Weights of a small image captioner: encoder arch convformer, normuon at rate 0.0097.
Rows from block 6 of the image encoder of a small image captioner, named by matrix and row number. Rows with one number belong to one neuron. Each number is 500 + 25 x the weight over its row's rms, rounded and kept within 0 to 999. All counts start at 0. Numbers have three digits each.
After each neuron's rows are labels from the 100 images, of 14976, where the neuron reaches its highest value: "top examples" is what is common among them. Only what is clearly more common there than usual is listed. The data: rendered dice on a table.
# fc1: MLP up (encoder.blocks.6.mlp.fc1.weight, 640x160), inputs 0-159
# fc2: MLP down (encoder.blocks.6.mlp.fc2.weight, 160x640, transposed), outputs 0-159

fc1.384:537486497523502454485525481505545491507467465493479482488523489490483487501500472495483519557537489522525502536464504473494436511509515456546504499523510494474488522515549488518505545477489516540491445488496517541500512485479484491463458510543454480487497513475492523442496494481504548493523497549527458493455484514466503530482499523511512517539523506507496524473487496471503542493507495500539475463518514455528478440483493493506511516465485477498495511484555497516504540514491514
fc2.384:459470489486505518512499549469457488519492500484483497522475541489454485534487549468493479454497512483527445557506504493494521504491517514505526495505481541454526462525474475540543432466485501472509509495519492526497492510488480512515507482494475512481497487494480508532541492517456490485491512486540502495445502502511491535495500525545541514513473492538516527472511476508555489502505533513459502524513520486485519560488480506487538468508489535461505524543523496464487469512489474
top examples: four on top; teal die

fc1.615:527502486561517502532515552491512454513490513524483477514480506517505462517477508517473499460500507460465520488475476506546524451524505502456502514494516459502513486501474468505500498478477532514499504466479507478479518496534549489508507508475511541477508520489486449511491515524523539462487503478498520521492496534520457534535501531469502481544521467429474507521481506509492563498465516507539521469562514479504505478490470506506533503498522527523530501530501492494452512531485542
fc2.615:504487475471513481499491477480501486462469504471504538490537498496540494482517507479541474494499495523506537511525535499471498504476534471504471531483537552542487503518530494499486473469488527503431453532527498517462471477488509537483526544514499502540483505443497526472523477480452520561470478461518515482489505493480586552500469463507453498500480476512476497503520478521518474533517495512477513485502505530489493527517501501482497503513530524493505459512490496524463508518518481
top examples: one on top

fc1.313:481496474527513527470544488465495494467500508519509525457500508507532487444476501514501474485495480518528544533542474513542490478487504485512521525484498475491515442504475549484527507466507491536475500513518487482448491523550498467533482550489529495514550477495470473470510513461517516524513498456535475511513537524511517503472485480500490509481465518469489533498488526497500478501485518523548481484512468455475503509465494465515505504532528485469504442489481508510545519499546551
fc2.313:521485526478501516558502497466526524514493486521490462494511459524503500555527507471533510514539518513517472479487493468508499480493525524477503474505486484494460528486499502508493540520541485484505457474502480481516490483483528473473520513502503492485472482448480546533506488558473542496538460475480526483506469494560498481518562508470494513509493464492487481530560523541487517489489452485463533514510496528490501477546480499494524481480519518513534479480495475507455492454479454
top examples: one on top; yellow die

fc1.541:516472500505490465506495523498532517501513543467513499510543491564491459511480506479521527471496490553484541530478485491465538503480538494537491546519476495476490446493493494486495528546531496440489501501471517519533539478507497510498511530476499465533462461446484486497505506468505536490526486475461524504500490481477512497519496454510503446468502509483513480522476521514500489499485496505502480446568453517493453483487509524520505498472469507512529470531520480487488486470522471
fc2.541:505505547495539532497479474496485479479502526545504497494462525481544527514522469525504543544463489432499467540533520511470437506534497515487486489552483548508498491472524500500526465471460489540506516486507508518494462520477536515497507494529490480513481493528517485510509531497482503502462496474460501494462485509500492506499481499467493527497489474529519496537519472482500491540464524506452520508482446518510513538469477438465482478538522511500518508483476478516535510501488547
top examples: four on top; brown die

fc1.197:518490518469488465509500483480437488505503530481522504456535486484518540533533505508480499499515531499483489539481459510481507456528526546505491542469472490503473544500510490468479507464543505501515467522540490488543519479515498486505473494465462542490552501489493522496487509495469535492516484493484486488519506519482536503511476511498501479492495492489474491536475492545502468481539519486425463460482483490522476494535492469516560539517485549531521525461517487492537493523516464
fc2.197:506543498513509533519494511472515519528511461490494486492499488495542481505523498518501507481495477458505498485491489499470464532499458511500516484523536545521501460472481486454525531512496480509504460514472519577527533537555445503446431488491511461531471519508480470517517502519507489473579499497456484470501470510501504498474494510502466523499537494532538488489508479519514529494508479477488519518495513491470492481516516518502508513474541499491559499500492526480480491456507453
top examples: orange die

fc1.463:516466482519503483535523484486470482520508457509450492538459479528473483549505501493556511506536476485509497492470466473465524502487494456520488516493492523514508489520516459460476497484491507440445479496519540472493520503476495487490508455531465498518510494457509494516509531496471562498517475496531522536515481549557551492524475543501504503524475510501503523522481480463518511530497496495518492512519518493475506501566479491483496506500525493549505558512518516514494509486462518
fc2.463:526485494498486497506517491481454469441519500466500478488520568462500493516461506508487519539493466495514502526536520542484483472512504479510493493485506491516474458468517474531499496515425484503506474494491493529499522520493492455498529520525473553484508481501514556498513456551536490516446566473478500513497493501446504516489514499485482507498500516514485516501478479498497469497492506513483514491461482439544531555500507489488493482550506513504484478493521544514502519504540545
top examples: four on top

fc1.316:487555508506525501537519488481460491535481489501521517498499515497511509528535549488466451477475444505554440527489515484467514517501508501502517467513525483503488471447530494496550506512493535525522475494520505490535470460491516492531493511488517490499455494470546434504531497504555522492472502487490492508463497523530516481471460458476454447502483539498528488437529504479508468482514521488497487486494506466511529485508480500532495503510524509501530504500507504468502530476532503
fc2.316:516500514488469490505491539496515452512528476468478484549509535531482548479506500529465505492527514529485488535527550528533492489537499515464458502503501479495488494494494495491494522489537463518540507496471526506447473493524491480498524521498496488507522476497507509490524520479460507483519499487475487459519536485528523572503504510560507518474485438449480519513504505476515496538514435520494480526444524498523460434508483479498486493498492517502510467504491516508466495542534500
top examples: orange die

fc1.472:515483496499481511510477489454492493510513540493491485485530526523503537518499542534479450530508488464557477519472459526505538529468528515474498528474523485484458474515467546500514519449512525535502495509528462498512530458486494488504472475488505504531542481481499499482484496516519521455517469486485513471494521555465528486540481523483514491474483502496548464493520530528526451499496507518493491471511517494522498470521480524506538517505473529469515563472498501515537491495551456
fc2.472:487488508506493521546524501509494512539487453473509467516501512526505507523554534493476510447514495468479515480484560487497487521517455536544511475517482526522528460499482454477522525539510479491499484476473505506488504504478487523497439494483524490518484503525483454513499527500505529471520479518503511464530509499503519443477449468470474473480493507526506510496501473509492491542542477487534533508476467487512455484523502474482523454505547528512516507528523502510493474459572519
top examples: orange die; yellow die

fc1.121:496466500508489517491490500505473520509485469528459492455505475541586486490484465537466528493489502470482505514507489456529456521459501454487508502470525492495469495482543466454498505493490516465540472497507484509510478521509497499487465515492476441519512491495509531518506509493470525508482488496539498476496506539497492481500501483540495520551488483506503454489516510508497477488463524520502480492488516483501500519533547504469542500525482475502563423501478501546534531460516530
fc2.121:464479471493490466569512494473507549511492457506511496508528468488490458479474487462551485449494476549525510480505484480499484469530526539491475475537542535528500530477464518495524498489489532502476476495556470464560480505498526476507494533499496513490510508520506546494485509464531532488506485463479462511506540522539448516467484484485479501475498495531490489485493513504516484479484449500532522514548491523505529546508480489497489533474508517507460497467509498513514503499495534
top examples: one on top; white die

fc1.338:469464452475527532486502502484524502509502496508553528504516472516460521487517543486495480480513480499472482508549522557474465518488488513546525459485486485531516443520496479514509455479497505466516491498481512515514510494525493520484523487473471469462478458486510490518484464525472441525498515512496498495499543502453513506533513509545465495485503517474557470490527543443491505490485518525499552509484475517483473491468523502522479467479475497536505505537504492493516524528555492
fc2.338:551525542484506465554493530489476499510493508497439517523508547506522485508477486512522514492505497497530504503449494489508528483532505479484483542482512518479472469487508536520461554502488513526478490492512503475501454501512499515480483509515565488540517514533486488515502534464509517493501495505472522500499450468493501470477483452441505483514492513471460535474488501540550531469541503523466445496518500504500537524525465499505503494533489484492487523422477503475501498476483506
top examples: three on top; black die

fc1.363:478482475461514526510539521499524570476502497490468559489504500501455527507498471483477466493455499475544490471486528484501519523550506479483523520487552464519505495561504478527521526500509469504516504515467497487512474456512478537490516455535520537490545527517534493511472501550505442485510477511504487522495490488514496502484479484532530509521479473480488503522489475496508500525520470485503488492531494464486469521522473483526509485510484515515434504512472437482469468512481473
fc2.363:495496500492486453515530512488476496475482482480533503498497477484488527495478513513494511517494508497526460511480479460460481501480539522500484518494483523492519479470520503492504500508467514511476477483483499442515515496473534513545515488448462499518502470525462500515486515499518535515486497502465502512520491493513504504511556441431447557511522520486492501464511563503494501512470514483479515459521477550467526486527512525497500530484553459481535546523500544567489520485499533
top examples: three on top

fc1.625:491488523479483484497510481444506465470486484502456534472499484472497505520549480497505519505513511519525503536483524539483560487431457508482489470503509468450483559514491486531506477468469524507518516503528535498494443435457470496503500528530528471495478466524495512454523508523464506505496489496478466470500479535445482486486503482497506487513486496489525489519516475507531516537473468512464484521534512456495534498498509494480483533532468548508461506504488495516480503518487507
fc2.625:506459504529463468495507456528483519526494483536501474503528483491522470494483488516571506488499526530514500529452490481521497481526476504508473504546470533464534499514458506469510519536466457522554475502476509474456517546469517486493537509478521486483514511506510495508525526449492521509466507533506518506545487493531476473503524533523534551429494494501472488511464504514439478492498504522502494498515520505487504461504479541503466478478493475521497499528505495519474483547519481
top examples: brown die

fc1.222:492510544534483489486519482470515495503483505499471480499459459489493465500503539514505467527493543514447498531511503485569527504476504447490459476512530563481490477521517492461497523505496518500496507509460547514471494497523530497481532490454467521473494481475508499490478486483530489496477510445518467478487518507488519522470481520499468532484568520544481511523500505495468537467496507505453529500473495453557483487523461499472513473510511492547512477505489542514495488478509513
fc2.222:494496462516510513499493494502495467542467522490558488451479539525539509480480479525530515468477505444534507496499489509501487448492512490483562546530483431510467527496486495550495478489497516510488482449515456469523500500488531469522503494515545505521481502447464482487497500510510503528516469516480540475529471515477489525504487485528530462492491487462541509481468484452547511531528477537539462475514496504481527516481509534493488533512537499482502490509503508505498511526491492
top examples: one on top; teal die

fc1.19:449491468490476461503535513531478468524505482488482504497498475431496510526504528499541531504534534488532526520509520493488506493498471478502468472545468511496483510464539502456497478429503513507495510467523461545462526469481510503517499499502503476534520523479553523477511457484479514521468498514480493481512443488495498499531510506475461492524522519481537454500495494484485495414501493530538497506516471489501503517531521462492539467515489542490474498518479495510479517505529512
fc2.19:531509527477539548511488464509535499503516522493483513514481532534497507453465495445427502471469498516486508498465497513543487493499539477500527501486535493498524516501456494538528481506527501510506496521493512531470434543496511487475483513517505513434487504483493445452495531509497502463520495530496440549516531525475507497504474525524521539432518488503486544532502485487492493474522477497495484526504550495494485502462461530493480493503487474517477502511505515497480484513510488
top examples: four on top; blue die

fc1.293:512481533517476492521522515473492504513474507532473450527498537497476507469539456536542472458462510500484485493498464530493546488511541487526497522457504516491509508526486525533526502503515516530535487541500476463484478460528569511525469449514511485451478518517513481506506535475498523492507488513506531490528510477507505541499505516484466483504513496473529466501502530507517505540482492521513508516504482515496505479542493509498519511505526490516465526524511465441410478519541480
fc2.293:471515524470504501533501510508509488495510499453483613484505540492526506521474502508497462472499492557511499512535524490497505497500498522461441515529541487526525524485499525525453487495468501540499458503521502485475499501498534496494491514463501524516469498482520467450521518497567523523498506493534515481491519489485500548511539502462501490473497498473507525484498484480507496507514535494503515463513476449478505496440477518469498489486497478529542502459492535495476518448486495
top examples: three on top

fc1.471:510536505505525465477483484495448455489510497497523492476520497492512481521522493485518532501517578511470548511486471461512468542484486458507541471531459480508476470485474509471536500499502488513483516523506512513481504488500497486461455487465471496454484508516517475497502515505480512551521509490491544458508501550482470504515460536535465526508451512499487489502488524458488497526470483469505484488468558520507505475555455509495501470485522498499508548482502446505493535485512514
fc2.471:462511500497480494501520500527533504465515523452487498499469514504503541486538558483525542505528462461515498482502509528498533509454486537499459525504492503514523495509535461483511508461504435477484541512466516496496479518523496527474521480487484514481529498506507509459521549514499491448505526504506462473477510445477531506479481469503486518478534481515493537504510449509516510493515536518535549513538473490483489538440538492496499471502506505525462493528488474499504508456490552
top examples: four on top

fc1.426:500551531455476440520533527529545457480493481485506506492538505458549476492498478452460513480512518526453478514506508494509507536505520478476506529530485528495520484486519465458456486532502513521502486466498471527467518485494471526514534503486519483457498495500479470513521536493511521503533502496485484528492498511468500461507540502491499492463506502521501483491516512479509520483476475498494469497511539488471511512562568492464552489540508514489517532520456467517493457522513474
fc2.426:527475485481483527519518499462461547511504502520526472479485503484437499527487554529506499500469463528484495497501569532505481484506491487490476448493480495485493495528478546528508470467468472504556522495506487480525528482511508478509513499540511495502482520520468549498510513535497465507489518522537487460536516490468500516479464500515493477553465463497475527489488508524503502522549531477494527497462539518491492511484475488529461485511523483527517476478512498559449528457501496
top examples: four on top

fc1.39:532500454529526493467524500526499530531462470503466478509475475490534512503494484477510490475494533514501503524527487514491480495476500526515505498495472481439501469480515535483484511455506484501518460495500495460500455510527533518543543489480507499504499524495492492490473563523479516464517492500514469513526499509506491497504521470513516522502481501441525528469471496539491525530484532543510518488535508529544508532476483466476545558497486492541497466480481493462542452509495425
fc2.39:471464495500482514490470493476515459513507514454528502501537506524522521468512494486440526491495500472512464490502520501534488477502473522475496509490483484540446551492470497535513478545515519496489535481562492536457546488542483496468484501466511490489492512488498512509488482496525511535490492531452549487436508534537507523502515556499527490521537487523513486542494517485535476483500485480549498512473522470491495527518476439480489450475508508500501506466506509525499490466523505
top examples: one on top; red die